python train.py --crop_scale_min=1 --method="mae" --mask_ratio=0.5 --loss="mse" --encoder_mlp_ratio=4 --encoder_fused_qkv=true --encoder_bias="none" --encoder_patch_size=[4, 4] --encoder_positions="learned" --init="kaiming_normal" --shampoo_beta=0.95 --ema_decay=0.995 --steps=16700 --adamw_weight_decay_other_params=0.01
Rows from block 5 of the encoder, named by matrix and row number. Rows with one number belong to one neuron. Each number is 500 + 50 x the weight over its row's rms, rounded and kept within 0 to 999. All counts start at 0. Numbers have three digits each. After the name is the row's rms in percent of the matrix's.
# fc1: MLP up (encoder.blocks.5.mlp.fc1.weight, 1024x256), inputs 0-127
# fc2: MLP down (encoder.blocks.5.mlp.fc2.weight, 256x1024, transposed), outputs 0-127
fc1.501 084:360513510479541582461514578538557483442446516490500503484625541553401511565576588435492517484447602458526515550461524466580477511509573576546513548442442551630459544482537532474535487525458506595411515421507557501446537414512578490493528568494503545517500532459514505498552511595502531486543384566493529503468483510464463467473552498512481544528483465592566511541518441384508461474471
fc1.502 075:534422488553607484490567580561513575472463559559483448500471494445468533501499434521485498515579522502477493519474566537538494510467520534458498527399594416450528546471490545521456367488575525566423583472589421530433507475544476616480514484514485515577554512496569447568524521413533424509569429509494512574549432592513547482537560543404494539466586478439532401573577434473570476476507
fc1.503 088:487474533553520559507508422439572496480548485512464391558548508534545500376552561444580572523551473419511541482501484486565562517447546506501525422537500448527539482480548477521509447435542477555530520469436559441500493544487477511492540501563507445603490469429403517599570443442449525486493495570480515493448527490474459397551535610495533510432500453509575516453519465487577454499548
fc1.504 075:533504567491509535440494496424578500519535441516549520603452504564536515424411553571495525531536504555426543517505544539419465516488552435542481466537518456458479422549463578503555490416427590457442443429561514574549500503496592384511575573553577465478543446507503486457462402538455486547519514498477395413456510550475480494495539488528565486521605503563595499574598506457628489492488
fc1.505 100:473446548505501548410544430510497513506582543535556577478566635560440496515395462526488552510535564461524578490502524483504458509609560536594439488447444539443542443466572519501500570423494467569430525486584482513494477483454508490557488514491479622552468434464545511514481438529511436497372446614527584578506457446468480521512455492539515529377496560492535531562514454528536527487500
fc1.506 117:623376549537558496602470564491448508425494533517498420518502521510529408538514515490519513514443545469498440542473441410541500480545519562495434573608544489507406452485453525507505509548539536404408613513510462372480453463460488533544471442539532525478511441512501454501508447514514452460510479473545412466462427541507527473586578559512569490527482456521410539514551606481488404502452
fc1.507 150:458417401523460541538591522554461528603505453515477480463518517543486543519551495567438521522551517430500511525588461491564552549544490473526477458520499562501505511522492444528379497534645576491484537478462549521444497559519509492535561544549553441504441580534459513524443419461541526559461378519463490530451490435453423507482561440547533520482487481478589608525555528496454525563428
fc1.508 087:404445428415503541507543556502492471517502520573539463581517572471527559514558412459539501475429533516499527539500456510487468584404585582530484505566510538551467465484501505487488579443468496523566495494449447502569449548534493557486501487436482503532548507553539514567503543483537456361531567537550516458554521529519425429464482484617431464570579505457566506546470561437549482487434
fc1.509 094:498524417515529448450490478471458495564406543423561492484461531455517435481493493528498494457508518545504555495489438447428489519478494517507436429391493478568483499491411476524607465631439543428545472462591555438528463507530516457400462563567493576488583506485546505511483446392533430373573539453425491522561473479449602430413508537507528478452504566517459492436546546528571570479437
fc1.510 080:507517519517427486459456468522524551467519559441535486532423520385511425557495449501510467502548477587444498526495608448409542481507482485558549424530544482624414463462474533476487514576394401497463442613510416542428435595552494457462522425543520514535423576530540490521436459424503532517427435505599499410494534501489537567524523493448531620562567507506496471597452526494555513485461
fc1.511 092:483502473548437428500450453532494504444459478541430471478546505472511509492458517539489473447433563467519547415581454424561563553455519531573564527424456538529503540474513627491505548511473440464399514532423527481456510449443574460456456535568570434526522473441491567561521426533470533533493519502535494469505561505508468561387474536445439487335429470441502450592519480567535525537523
fc1.512 091:505559419466453452619496495576498464453405579481563540464447495388469550550483491532545485510444425551631506531402461426430430482479475584483561483415547521451492449480499599575604614471460479535531517491438474479440551491440579543529614485552460467477501494498556457514513513488496435508572583475560468516539545541455519552460474526539542464508552484524475430470441536563553492463521
fc1.513 090:450479467447430444568511442529483493526427480521608530603580588511556491523504472404573563478471551448397466464533462564521467552401452480588437474527382417466479515482453521450430489498586477573519505536501474550427571476524501509460455601437472539552482482578401556501531514471459510421509482478532530493461512462472572563535492487489465516519509491524512476538441551438495523504523
fc1.514 080:440469503580495497545476470534545518515617521438485440527523439433584482492476519503387476515533443508407497533431453509592496540567522513440598506469487398511513437514412506502504543354476547506556539516515594509591492565567413486574441448521458532432369537545506502560457527501451441490589474511440414571502426451544530493548492480515474595544588422504495481559561552507471440454530
fc1.515 096:483490460485380538481517542542520498439501556494487491506491597474521501517484418453498554436496456474518531298492500503419533550461461419482449454465553534498465394454476550514512399487461527478500554560432579488544534537504517578575407602517482423578478564449603511462486463487473508473467486520490501501601513446519517568474607464541439425452428474530574595504365551544497496587449
fc1.516 084:470491537452533427493502488609452509579577472514628498497485465475511503564557516456445406472569462498521428505371484446463423538513476468472451399480434576391519589474606519438444520491497406520589414482516482496491567513484552581401484572594609521471529474439574443486525535442412438476525520493561507501433460456380463547569441430506568556417441455550435490467521448470567426522550
fc1.517 112:469531605455491438494436437455576501560460544522405487528536489439508443525457530469432469441543401505506432474474533460411481495516478392545633479497487547546536625484448492528370468478511439403572507501639425525518467570533496438455497496454450517592472435480459516513337520594482505509545508500564462461490492452483451474471544590559398582563574521548524479455432412496468525470388
fc1.518 124:497572538409490536534570481493585407485639426522525446479542430471559474580558511478589430513519505493523555501483438509562505495478541542498558506483554602557470548470409489454543486526579477500526456425534549467584601461538490580550573500504479578457527478501570444492517517461414501598491467442427452504428454581536550572504438479491489558407452507538512500518529612483569486485569
fc1.519 083:469471379454524567469472514525498481553416499546550468511418466526514522498540501534467517583430494496495517433478494460436512585514576534531523487474514523538501482545476528517532532444542510489615518495474452545468479572545467447414507462540452534495432517477498492411480487415589455535537513492447439498477443604472578639480600541516549459540432540504492554471465539492453484493465
fc1.520 087:438433507508549461465527461496520532457442544453497460495600476489476425502550525447479428516596477453462528545511515589574500601556510535492605437478533536523455481503437413606520517463534436377509551464514464451451481453521602487390572575517490489517503466554552457476414437426518577560448604498577485463443510576507490493433474529532467415452430579591618485473516472499387501587562
fc1.521 079:497443451462503467583420476472490533544438496625439432443517498492575467489484541466473500510425570595450521461560502448456585547513531505513587556449422479422454431465572463465577589511546435502400595460458515493420517506403543411541585528476419620490528443447512501522485424537558484534563568451505440497545513484459546520542537569479524531401439542579497521519552440505540537446548
fc1.522 129:503491515410496504493536479456594598498483545511523527411559451495562486450512444477534565503470494525492488434471499501524494535603583473450544512425476507543439505529464450508422555579586428477494593492512473575517434573552493415463440526452533416452458563594517576441496460543471459449609500436402499497503454397425507462589460542457573523473516477486437476506530546527473563509481
fc1.523 108:484487479512493480558570549413482500449505426517534541445531522544545519556512549496539530481601519403491570424538475566493514531497433471467417415624510510490555440543424462567446531460499420471495445569532556413420509521428606548379504558490423491521508527588432464516497474390475542543540467464611385511379496479511470443498515592534429465563468544428450492529470591426525463550447
fc1.524 092:425454524537520471566522476474527494496419442530520524465528452509521513537607490496503476475465582569566585505541421528564554546518512442508502540523531512528489488494406432547585446468497526470462504468431574498445462489459598462606476506419499616496452324528398616511497542525547432544437490575550496431559508445519525450506492507439496522477503467563470527544534490424457550526500
fc1.525 090:479463405554453491475550560549446517415499527508441476497468464492504430557497550484533459514467506516448526569585390555487481464514547483471541553482495496396483484378475495507614503440541552482505503422436524517537530561513578424419523601498538468574432580537550466531480461474502572472499544544499484463428473522475516591451544505470488483410460459525588558450538453398446477453527
fc1.526 096:506556515437451462441473457504551510594420542576529495466439454453496461541462530405508467481414587641408430458497378505420445503473480488496533519549498539576465579557538440463538526549426544511494400427622487511516590381520469507496568488538473481522532395508504509482534404533589561513486515535459547527565511504432480575474523492461487499438501475456451549525590445483441487571542
fc1.527 083:471477580503436479547436488518504435414512605422617468515477524469504449501531427465583487459554467504588560394464481562578443537511433476439486530497543448448453443544565577505572472511437447610446439484589472453519568501555541454422469487463563505470511508472424524509555542433431597552454518501463504485481496535509412486546518514543524507538511533375552496504510541512554604586428
fc1.528 118:470504499532482464497427434560501490396543432533465530511480483508499361556526497547521448477517545498512415481503465455481520499523527499466466524412449550539509466424513546494486458559469548485512455499493468526461583376523493553503457516478389483509477648536501588414503473454469551383483602450510404607486489480459492431495480497496394471537508422504559544485512508517447597470555
fc1.529 120:524441594493514474535559511494607438558491612494496490528468527417415561466492527519586470460426509411485441469477547447478557552449581545531514528461500582533464452516478425451491442471470572450477489553542486515530587579467416548446467533511495441497509441475508558550530453494440445516513533491577539584592521473522434485540525542472506568489472547417595564609475523512423574560468
fc1.530 086:511409501516426487451431427583511533456437454501560533499426542424427587538508497475493514413587555528535500520458536452511452454471503468459573475487531505527383425472420460566506479453510518528516564397455444459412548554464510542389540540428451482489489513489550438531444442558554535510491537516535507533514514451466499460459533417510565503428417521510514492514454485528555466532586
fc1.531 076:500492555402463586486415523528533444490527472384543581544467512540512488530571457625455521402496410567475459542547623447493504555552440573404485509455513476517532394490503539546482414480472523476425484445507491502489467523461465466540521507547439508457505557526504518495433582513483438541561549442469326514566510507588482522583511434540444503485535528434503489558455517492595439503404
fc1.532 099:476554539425494454479477577502510526564576555513426551429501517519570545586450389456463457529548408510464509504558471508485504550545545509460436393576474388484509543525577570595478531442452451485514549466334548485603479557576445463521516536490496518571537496537531623502491549481536410442420484494453460406507527539653483487445512460474503504453371459514510491482468510545499447500472
fc1.533 131:599485519485500535517545442484537528512492399568582491427543429484404539529405461519474539532484504508483531461524546540487453518573492383435496453599561534438499396545521522470529442518481481464619503525463435544463487423476556470453560524459471517590452442521455479542512461532523549527472527480475438569600513517481487467541487520428502597574502473461484553579463503440499454414550
fc1.534 090:458575591520644466490395481499487483424590614483528524528631488543508490435496492527349563511491559560535539528412504514446437448485520449457524539398504409437499522461541447527481465443431506501458523536486473534437523509489510533540504444507428489486483522546521497479557533511611548517479466416522364558473429536510418572557543576524455516504534491479521549480541451600433436493497
fc1.535 075:478385536539364513507606378506481513514481530608512433534514485567462560557463478440557550528531508530544488474488441495553573655499560506510527517540355457556470573423599410566513527463483542531427491504559474513497551519493469515371521594490501431465520471499449522500499613572494496542433511500589598393522490503500454530448479507496530523548544494449491495511485543437511502512566
fc1.536 099:527494565375422427526394541530490553591522524472506571485485503499464486526608592530469506494513390466533540522549588465494564461507458423467592455483572546504396503577375472533423522508555538501536494506504431556536492524359497481462531450421551432498435669601510461562511380515528487519466510502507525456469455434534509615422524578469539493492519481429557492523496454458568586491478
fc1.537 089:479514530546500569543483585463484477512556430479478478523513442497471513439451522488460625475468493440486568395471483459531455506499513477519412487487463502488498616443468407508451521542503490591496562536586482423495579597467498564538491534481520491468564550511524565518445457531460485468419474496511465458534476470454430468550522455534628470459604616457459483498423558609469519553444
fc1.538 081:440516508499497563472488539514450466463453491419533519495477551487524494438489461500344495511494548473475461530402509447522563548502502409541537534336470461434477488490575429545550568533539504496456532487526462538442520583464525495484420439507489534471428469511511530545584484475508438566448469455591477488551488354487478464416510473442572490513445510427451422425416545416495544492497
fc1.539 084:473529509519432468483513514505490492558396515584505610600496517531463544498521500518399618456476479513471404494419430564432605476462431558525503486460505488521569547517567437436525475570471525505567562567462469432408529453575541443452494539540558599580553518496431419555519502530405454623530567496489586542432524551536526529474455476467467504561491498503461516488604517540468567473483
fc1.540 098:502570580500499552535479447412532538431465460599550500442540564494540639532463435522514508492475518385553436450524464457562495627604541543523476467498504590468486503443510522521506500505564409488506545536411506490542609440506543457520557456494482442401552534494479602490510552625475485506442541518567514553565455546488458527461505549446530421529426522489611501470542510552449473485454
fc1.541 096:499493478475519502525430556562449532570444433461549577535397558450447532478441548433492450526536530517478482428543465514475482537466458550432447501550527584532527587540514561522420465439503499551402487587570525515571503491486460475497463468533569556539431480532463425466403479453489518468411554511484576551486474476510513413438598531457513518506475472504576482510557416505478452502456
fc1.542 085:463443541490499571495456514503420486466481606484507544530503533495577407566545480528544455558442526556536422585428428541546449442542560529505564398500457534524535420479453557516449565580611417477435549563466506537473443465480537587472513513432470494521521490548425506498529571483561484456453509491399414506550433485515523486453536472522466437455464483502542527523538600583469611473554
fc1.543 082:428516489473456519561445436437510500533432445587522501471477454473466563529478489480562491369488481521539505532536538494519530474536530470597479558491546601485536479504529483521511460509513439423451482527503572411466451549493454475466473439508581592556481476467415537514633631563612426449441500492566529455507521649484555507462497522585521497510471524437449481491489504527466454507517
fc1.544 109:460490507428458465550546518560533468554569465568517427489515501499431507445492475490416448435467566472517489447457471405484544517426517462432517512494457531463457509440495622485422505427542466616493489518565490526563546508543526503557551425466543514544441438481577494575536482536398463546528475493516474526470574536382545543525518548546588551526494504543520496466479621440459399492395
fc1.545 108:406508487557460562512489468565622540466488483532539542453581444513452474541494521568466428542533421567595507562405463472487503443510461425480461528490455434421519532561513506523483525436550490466533598610470483544615568589496507511447517485534548644539394419571516604551511511520520496500464466544442530472531488510498558517473495513493399444575493503464567489445480534534555514536542
fc1.546 108:438389410594478587575506582528604569467420504612474486473442532570432498570465496466441508524520538476518546448559428532361438554531510471515541544559533483576590427459503471536492412542540462506574497522439482515529406573537416561503572520558460541594569462498542488510546512558461625477514469494575536514515522511566474479548570493412515417471499534550481562429578548451494530544500
fc1.547 094:476498486461479441513473600593512501545525445533538572518510500398496591525499549498505587579495511444481598472391525556567511566537525503451422526481477500572503413528511495585529505549541474490453485453484465523444605606464501562503589456514506488464458536490492540553542565530451577511502609557526478374494496539455438540499430439504504559460532510464508507533477558593518515545445
fc1.548 101:501411561432451472507485530460562499502496458439545542404581426477581498522506467439583545575614543478499515564393516528529463449530565463549488454461504438520494427568542557530494516502567549552424515617450511499470526589520543503446468449492440567554409489372502537496496516523472533632500531462527455559541562577495477552545569549449549477596492490423521476413433537500577472413532
fc1.549 124:559484555502502543558587478525484554495537476435427475572439466470462390436652436509499494459508463488506455556564554437495489473431447508491454493534498517515483407467579464472492595495461505489477509492590425469495478446549472493412521490504579505514589449411505424547469472509484512529555526590595461537453594463555463512475461556590475427506460548543523493493419461521384511435526
fc1.550 076:508482557548595501529522510522434585487445487452438473421563481418541492488521430571473575596557475478519494472505503468474499507475567472450444464469483501485461485455479545619404525494510474452525538396605483455483456574393467452455468443506532461530452461533482425566451493467493472527500403439469589449493490544525511465474522444573464500507464546386469516475504544424507540506392
fc1.551 126:496568536607499479535565477561456511552545488443512514519476502470466631567519494394417584462430546543536492453540493513491525428466497556643569492540528472588496515501480444484406485400494517609421496464407540529538443518557446429591477589507551488451447426577485502553538509478436510519544531543536519586474454521509522438489528471483446496525523456449460509550401482453527492530480
fc1.552 101:335510466390546467616440536449375488478534611537538446483404464453518507482512588509539530506540536550571449583524505490432465520400432442544543447571486484554493408502437462479524503451446506452449424539497427541416521521463436515562532421476523486478550425469442429507512494437463481551496446427597503450551496494558550426592581533534530434468529407497553518562478488541481434513515
fc2.501 086:470439584511448423501509477547643463546511522545492449566536490500535378563483366445525413524415508504496517600439508541495447510466482487574531464472519538506492526437510613446506574500533491541472461545421492587487494441498548628555508490465504417512593504570485499548514516465462538470498500502546503505506492572507628485595449480576467557499516499420508490610540533423595504485576
fc2.502 079:381468511492502511504323532522475496395507462445553372552388502503540438488504436486482485559475549579495516501463589494526471522387594501589433478490563513468504449467515485360477391459465520503562506518508474508533514463417363608590439507552524545499476505448518520558515599460478535519580461556478499490485460485461540405488567494512479544523492502499487442517523457455533466531524
fc2.503 102:395544483488433544511476423499572513432498505487475356598521546493492442486539477466442452435582606527537517579427480446522489492378420481428499484569483502513499544508503446494411473355516529501531479470462536432531515490398458525558455549505500492471503574392499516588500430526485473455419523497561527497517530363489481482443462476467473456419491520561521530554531467410584445449480
fc2.504 087:464509469437490550475497464466463527522475526517514558369496516488473423613462515452484491649518529429491486408605470551536521512526481460654480496458489496504506456517509512525526530548459503544521534466490495495556477469573449548427386497486459503538531557496475528504587611383435527580577510488592497476478410524477454575504363510438463448450480501544527521476487513512572365512513
fc2.505 105:516431521490511505527590482422421432479405508444487607443531503480520529519508472507504497384419457495485491496464490540499673511534534476532416566513578485509548402478456517521448553489456478441427452490467450506481470404462499584610554487416434464523542533536518454500513493513497555442513556522529387555471611506500578464519542428463373485507483523531431512510464517532504587470509
fc2.506 107:514486524560520475463432526533542500540497522518522478482543459493525555527497450580430462505503550563480528574435518402549582367491468524467527566427453478513508544508465532471488498554493478421454529541456406388504468527448520466464463539558391463562464576481470355503492529493537477525460453512427529543470526426554508489511444483628444523567658441516493561471530436535477484389495
fc2.507 145:500496451474487487544510475442501445435493482523499390529529572541528525547461455576471458554538544438492461514565556503702525520469499417501510456521508473549447493456604514480501531524547537395465459512547455461388472479475508442573463448529531516527494544538501538491459416465567491448457438428566448494440532450498424482464506448600510580466491457520580604518548485473447512514485
fc2.508 088:537447484477530432479392486538505469536552412592540482456638546481506492511472506504557479460522487542433503577516585496442486491407436421467548439587499513470520429459534609567400548425484516616491442355511516578458491452459424456494517413501580477575488419530530524607551470508574555517511459467481553474399505433533411584454563533412535501493474536522454382488574515586483499477467
fc2.509 098:451497477458567513551565505523598563506483497469535478507421430486437496562442461456511461476507527539541496523513450560512466462520560462511552510510466573555539488587534429519557437440454484556507623504527441417463503543424546450452445547583378585489443485525539499571524498399359467551591474531487481537517379602545513486541504506523546517594523496510514542517408574569444497424496
fc2.510 086:539424537467454516460515527530541461475473451496517453583460544499519500595534507444496511498540592543402511539527502597509480494433460504540476490577490440560490516476598522458463490608437478515438584454478453583490553518604544507499472511478361449545517469569526434538488409544470455492517472537450552505474484631455479441534531467453433550486539577484463533533474514515446548476516
fc2.511 093:524461557540632486480468508469420507519532502537497509531639561551497500518544649488598412377437492550517578609449453442568583490386525537399491470472471505545525462425553470532588463599482548500418495479474395528522512486475529524491501446505470477523515478519464407479443507468563495478451574543501562514421569471431438499487393517562556439666435607557571512423525497514545434476490
fc2.512 089:488540604437559525514609514548485498519522434525543556444522431527475529496438612411556494536540481535498523536473512546528488499490472435536471465457486495412534542611577465615527428580544503517541471572538565431483520542464523475555508437506549518431536484386402459430432481454487573557587484471572571433517485482523529483429486409545504547564569547450560526399560568484465471536520
fc2.513 089:628499459460482459517446465502473535476431500491477450537495412506622490509443543383476456474510563534416442481536418474491444528606485563505479490540417481458473516532495518558502477496403544623514511536464510498454463555532571467488529472405510541532540525522507566497420506516539568479472516595469395519553518567495527562504523503522491563396473413637485468520448456413504556506555
fc2.514 085:478521496408603499555525517483514457480521566559477467539549445456529587448497496474547510515445513543501487427508447435438575590472510504468489518563455419570397578536522427481492482490516536538443524344474560468498440483474512456566487509463411556487463513450536509511559568549493555532570544479396502512499482509372490439504445603421445551510436466480488509523440535472580516488501
fc2.515 098:538522450518468432470572517463504491525501437501503576519545593566485569449417415468443474546464503440561498514509434475504475502496542465524471457470499512475539588468536490399496417473393515456534497486530498543608545405477514482585502469466535439527439535442515495482476507538428559492545478522527617494579458534532497490623593563516415599531481516500433545471523487352503558503505
fc2.516 089:506453502463528501483546459464504539458534574495495526529470505478588633457503455458460489491403534466503534474494400450507504527465539511449500549405529472623477524507457519469559467493546494392566512503541515541502456430447522464489570573464505515554488474485592519523619514453510487474435536659469475530433488425563501598453489433459487485457337533474563464518443544549457567553528
fc2.517 106:517564553514429448532446507491557561483488455466543510434365447471526434515534426528456513474524444365481512602486425477537561490521577457529535485537587608569524585568487485497377507521524522434533574503506455420490533506533574489503520544464505566473544491523553453483407554498488495460438507584563482488505521535400510481506468491486563542607599496506481374512489486449508610460523
fc2.518 118:556464512471482474494536510495482594607484530501500563526493636440475558349445455492468585526472483457382496510491562472539555475502470443392472501441557419472498545564482466484467516452511526468544379616457398471521483508448533431457461519507468539532494545536521530516464476521578438456475472564542481528538566510421445513547483536450469452440491518488561523469529489541481539434434
fc2.519 089:492667486445537523557508529650484438491497532475473452457551497457573514479514550479461521518402541452462504461471477439522459551543469448560466562502565576446601485623498441441443465429534480549536498550539491492508499509570410530437412579500461439522562479495498501385442452494504535511522443464594494483539431453518502560474501461530502524483530471533570503446459599500391487485490
fc2.520 088:523522507487500515525497511467488573382521471488491433515560460456415471514514453482423487460548530422409509563572438539560563453553460481558522430515508496457554488556512475572480517521542468481484454425546454566462526544500451442474474528506504546448539442495484471517387543539541468566478515488508511548468465411388419533533452476545579582464488515469462453438567487484470512490520
fc2.521 085:560485635542452531446506521525432465527519558498520547485498476374491516521506446483465462504367480552500469464503471454562482454506495402529490425575441475515370470534510486544480478463419583581573555431524496513506486526513521535522498465397519457463451456514446507540430547452441498550550411559484587508434537504377557544543462535531409440539577479423466493466508478521442555574519
fc2.522 114:502540566438506442505555488494509585428512499500503501468429508393498553314443435551612595550461454484496446493567411514608525419516451526417571532518457512533429495456565449551471538577514466494462473469473556446571493539552537494496522484387525423509427479440503503543545537493510502515551433398402630501465525505478501398494573534522601501486542518529537564439454506556400567495588
fc2.523 105:567540511477465451447522531469504469445600532461421484523481529492545498464493557460465566543501486482508542587508484508454513613529539510550435518597517462539521436491471479497489529479484460471424375552550534426548439484441481466466465500443444555457492426463503642505450483567558559536480571556540512518507537475504488576501536431569460471518494522544495552477496555504495464459435
fc2.524 090:506581464502613432401485500476455550599426487505558536478486561558518570489435484481461646507534489472526412497499582423446524475575421502459544398502560441433513513501516509526416499520492498576501520429427503446465430479550369484469500480622404473483479573462493492508515462522472458460505477480431560562501468516545530500491585509534552459419507536542536451435513493465490440535466
fc2.525 097:503435537449409437466597583485441442471466511469580371466444428454530528532591525486473494448450474554556449479527545536427526472477463374510589449497511542542548477551563513542533548496605519501541527485430541562569452481410429559446514398564440421509470494561578530435432501498510514481503459505535541523578529517434523512399536477558488529613459501509485555469512561473533517545560
fc2.526 098:470523455546484479560576519501523567423418540513466591452471351407460504495476567414545511494514496445480545408413361531538425480479484464473500447489512563476550529502516413498550486494537517510501529454587552455452524494411439629446576497567587533545561482449439418501463517518468399484496539570514530494434535438481454471507540518417497520469476454441409518578461512555495519494478
fc2.527 093:540378520425436489569481403413549434510470546435479523506525492480524533595489449479610465461560499542562582508436464548500502477451455597493512482510528430441466523558582468513464502537530361423504479423575442491513522537493505436497474476458375436555424564558529538514502588521514458588478517497519500493501461499454445525478485460575598556480470495465541504555486447529487524435551
fc2.528 114:501522554467480518500550500413532478544462490480456414452528550449513540442468495533486436466550544415495499474552568517541477505527477523555492548547538408551558538510385478452427543446482483488525446460501523437554492457450432505559534529500550493518512493435520420634499519507408532606508359499509577523475492515527470620520503455486501503440496534495450394533541596508505463552452
fc2.529 115:433495549437557533531555476494543425536499470514460465627448485411438498442470446492559497534445576559514503511480544439489508551461546606560502493521512526526551537557455498506677551512520515500472551493504424531452513517418505516529464554445453393485470537426572530473524413535507411504537543391541491507630508452448493396536428508587534569503480517515516457570498529416398521450547
fc2.530 097:475478427457463585471542445550485510478491465476556532415524452507661452455577488561450555498527511466517490539510451484462449460505486467462422361529504540458671522433539577479473469493494436433425626489489512467484490400472536479520518434489464532535516483414575522450542470456455544520501433495487473477469476616511466542484492549443481505451573533408569451476611494478498467466452
fc2.531 082:480534490468467506473554526460504438417517543528466457498508558531358511524615449529437506501622495499498518480524512485471569569446469520517553442591450495520402505572541599513379451494443379450466486569613559511569465510561336425467524426515453498515504469592510472428498529366504468612498542466440464553512535497555485442555533555449447486513431559512549460506543464471532554465476
fc2.532 108:507588430425496518491421420477522511493595506515466527429468461528466494472519484497506552478459477518484440561524511481509469648488490467456484402593588442514526496461452607534428555452512451472473420496560479556532456540491444453610488497412496508537508427528614493502408502488487483420444511568454569444474462462511550539437448431468502611427449494517497470416461631533521590404512
fc2.533 122:544552468509483499554602426476543493544458440598501506500524536461483607497446497527416535439464490481422484498487587538556458495547475482476416490505556391529473442556512496509547452543479502477615543486549454524484587529497496513492532475528455510554516455531490471498574446457469505446430444468473476472468553472489495539507549427449468508520509527516465567632504504354466519564572
fc2.534 088:562498521435592525468555423489483421448537501566529457588488508499518441568408539463568513531481488488501524486396476524471550431567517443534424595505535491466519528515488471452420476540485529413458557477488529504589542529516509510540490427515479518435552528457473527451513536430470547526508504487484571453462657511456429541474559499557576483393449425386521520389508581550562568464483
fc2.535 078:611448572421439462567502513470467501523481479529571444466479487508499508429528446463561519489537520473563574582478503550501477447491499481497454540417497473395482452504515482521456461432485455597431520498603483507442501461467479441547483424546494515508506409523479545461476487500523386496435531407441552474452634509530383485496498425465499509518376426424574514477537512464491388515435
fc2.536 108:631514536483531529610506558521441590412503514534457469513434473562554530532549511550516492495460457510566444518487419521558494424487533487477491500497590513502601506607506553558491464542496520493611463539470515415575519522488410493449519528510492563516518441545509506547428515477512399443487539571562443456538507523468438551470585469540534560563618605474424444507527483492453518489458
fc2.537 088:469501440535492472579452487606506559444521404460468548589467607495510532517432448571511529475545468578560564445477463475487467511499391438542541506553463494545506443506417504525484478495480513501428463419482447578541506591513481402592450449418490434496432538571555567494525447503424573561531594515471404472536530532566537497537497381442542518562462412598562460505488438503489488463527
fc2.538 084:563526663483618429521545447478502399513535544464492544522604481466496540494545461461422437476489454485506495473580524553460388533435537477495558523520515470443490601417524483551526501496457480484456371490512507459464452541484534510530498479443532500480564508460430401572499467434462526463508506445485485403507536430518498437411527504471400451514417523449521493521463470560459450521510
fc2.539 083:517516511502392552601561436503505419489503427468476431561543426487524389468606536482458368585560503460510506527530559553457493470482567505516518492541494501463497412470559380532477500401463432649561385483577484479443438507512497503536548462472436533473481569516514511415413407504577550498540559427525384549361443504545564496433515488536490501556509500469541597497408549567490527517513
fc2.540 104:512453529491466634508553481522507498513422549466516547530474439544504505510483539472552591544485487509563524527528525567569472478409509501525523497547517420527500492511477506529582479515580588485459523476580432456446487487528501478469499565388546519547507525539491367457520574461488580431528472482469494455417509493549576389444484530506403412466514566498337483542495538471435498424515
fc2.541 102:488497519484503528528518450537500485484504577544512549451483531530587595460439536501456454500547491512460493432452428582492470434459565489479556527470496548440530601559582518419558444514423513491457452476523487459529548488474450474569444400562576531527391512465569529490454441574462490494523536489515424535521490599498471494482521551412456507559428590478537517524539527421538582542489
fc2.542 093:524424513406470518529504451584400448445538517501503480573435430423505408456554469462414471561526503494472478446362494581450506426568510491519501653557491533539484452563422543550410488493506474497543486456504443515511505480532505566475600487479561526480508434490437580467576492415555558577542508497484464523503538538530471475459490460567478502460453489393489478500549510581550508475521
fc2.543 080:587487436523480453586514545531415466472438426469419583460627553539557442429520515546434564340496544480478496474435458490532492548565443486484580377488453495512527489510501550496520495473462535508558511516563502485481520522467512528651559507540535465511486501393475400495431434503525490474503504495556415433458500459544480520482574530498419428534582535516531442491476419521489466548464
fc2.544 106:565405572548566589523491517442508448443549465503545560455479539463412451588491436474562497460519494417483463520423469560534482585452484447509467520471448442571564515532553494498488519550438478374563451478486592460438517467543514458475434552472512463488513514450537478395444529446480462368478481483449510448522483471470455464470477445523454456555511532466510462467547423557521535542532
fc2.545 106:486514426473521427464472474550546497519555483522452497462579437579439449448439475512460431482478426453531583509518618509431466443455525442537454526473560473429522489440584564431513494528443486525501578512509452414551501506509429510483473445534575557526420439521453506526538471479503472552526526521560437525468538506543475484507480515533430555533424439503558511414475531508485516456479
fc2.546 107:511413449491488558501501496457537568520632379459546532468468560588591372418471516497441491555562421498524553473443456559465489428614571506469512449526518570523585488517543472499541426499532459504497499479462515454470523482509402485485537537527506557504562431546477498476433542469505556533468480514549517478480520509552541563557604529571512448426542501490457464469592511486565528492476
fc2.547 096:455475475508495532409479511426436463494506501547575517449494487434509564490576436408612597405459501487479536410552481503513524449568461561502516490531452523452520531514476497500537517524491542391571616436466479447471510443485498516467446492514549483541543509458469518421492476435452398540532432504495521491599476476496492538552543467552465483529478517450467566457514500524601418471538
fc2.548 101:419442491409487496421585549546498464482505458474528419448500435531430527519545415478482453469550489443440439528447406563525558559478616515499497600459591538471515495474540468496554494448491539429557499562543507464518584477624395427524484399553399521596487491567506502526459522518533492494550435416522502540518415532576593466415546563512382456603540488407442427538505462530518447644463
fc2.549 106:574458481441583457555561465545431506489541498482457485572477477504484453426537519537474564483502545441490480497478485511582536446521500507450503438579444484569432447474658512521594509582530487478538448561568529506505562408540459508512527534501590623499546470383430530552448437525544523520518484447475547564537580524507449517483366464508549474535447415580550459521482414572463410530511
fc2.550 095:473489475412475439512386550409483549381549503524450455446549528512419537497534477545438485404486510457458505540461488498606533527468500432560481480475500476528468514465506458428530550515517526483518433378447489605517517511516496565489474512511461532481550440401485453424459565514504489426482486485483523518556567477494503500525452602547538528555498483574465560555532608448535434560500
fc2.551 138:513459508520579493483561507512515528524451460436606461490501412558438572530613488426429624394455501504458485490530498543499515547415530517497502588531433526537422485578477488460453465437476486601491477465533616548506484489506439493509469582524535433514500415525497522494562516481460547489462544511451447483427527526476481554489393570519544502531512430440443563522431474484488495456474
fc2.552 102:507471479494522477513542473518543516536451457547556474434454514480482589447508566444476603508542543503548515460477446501488454489543469488449429593490429530461455487504498487485482427619550500545508477555538441499500480536388510657539501428546444464505442562511567532532491544378402490528516512499360542534519494498485507499494505496397544485469491505394549633556498576482519528515520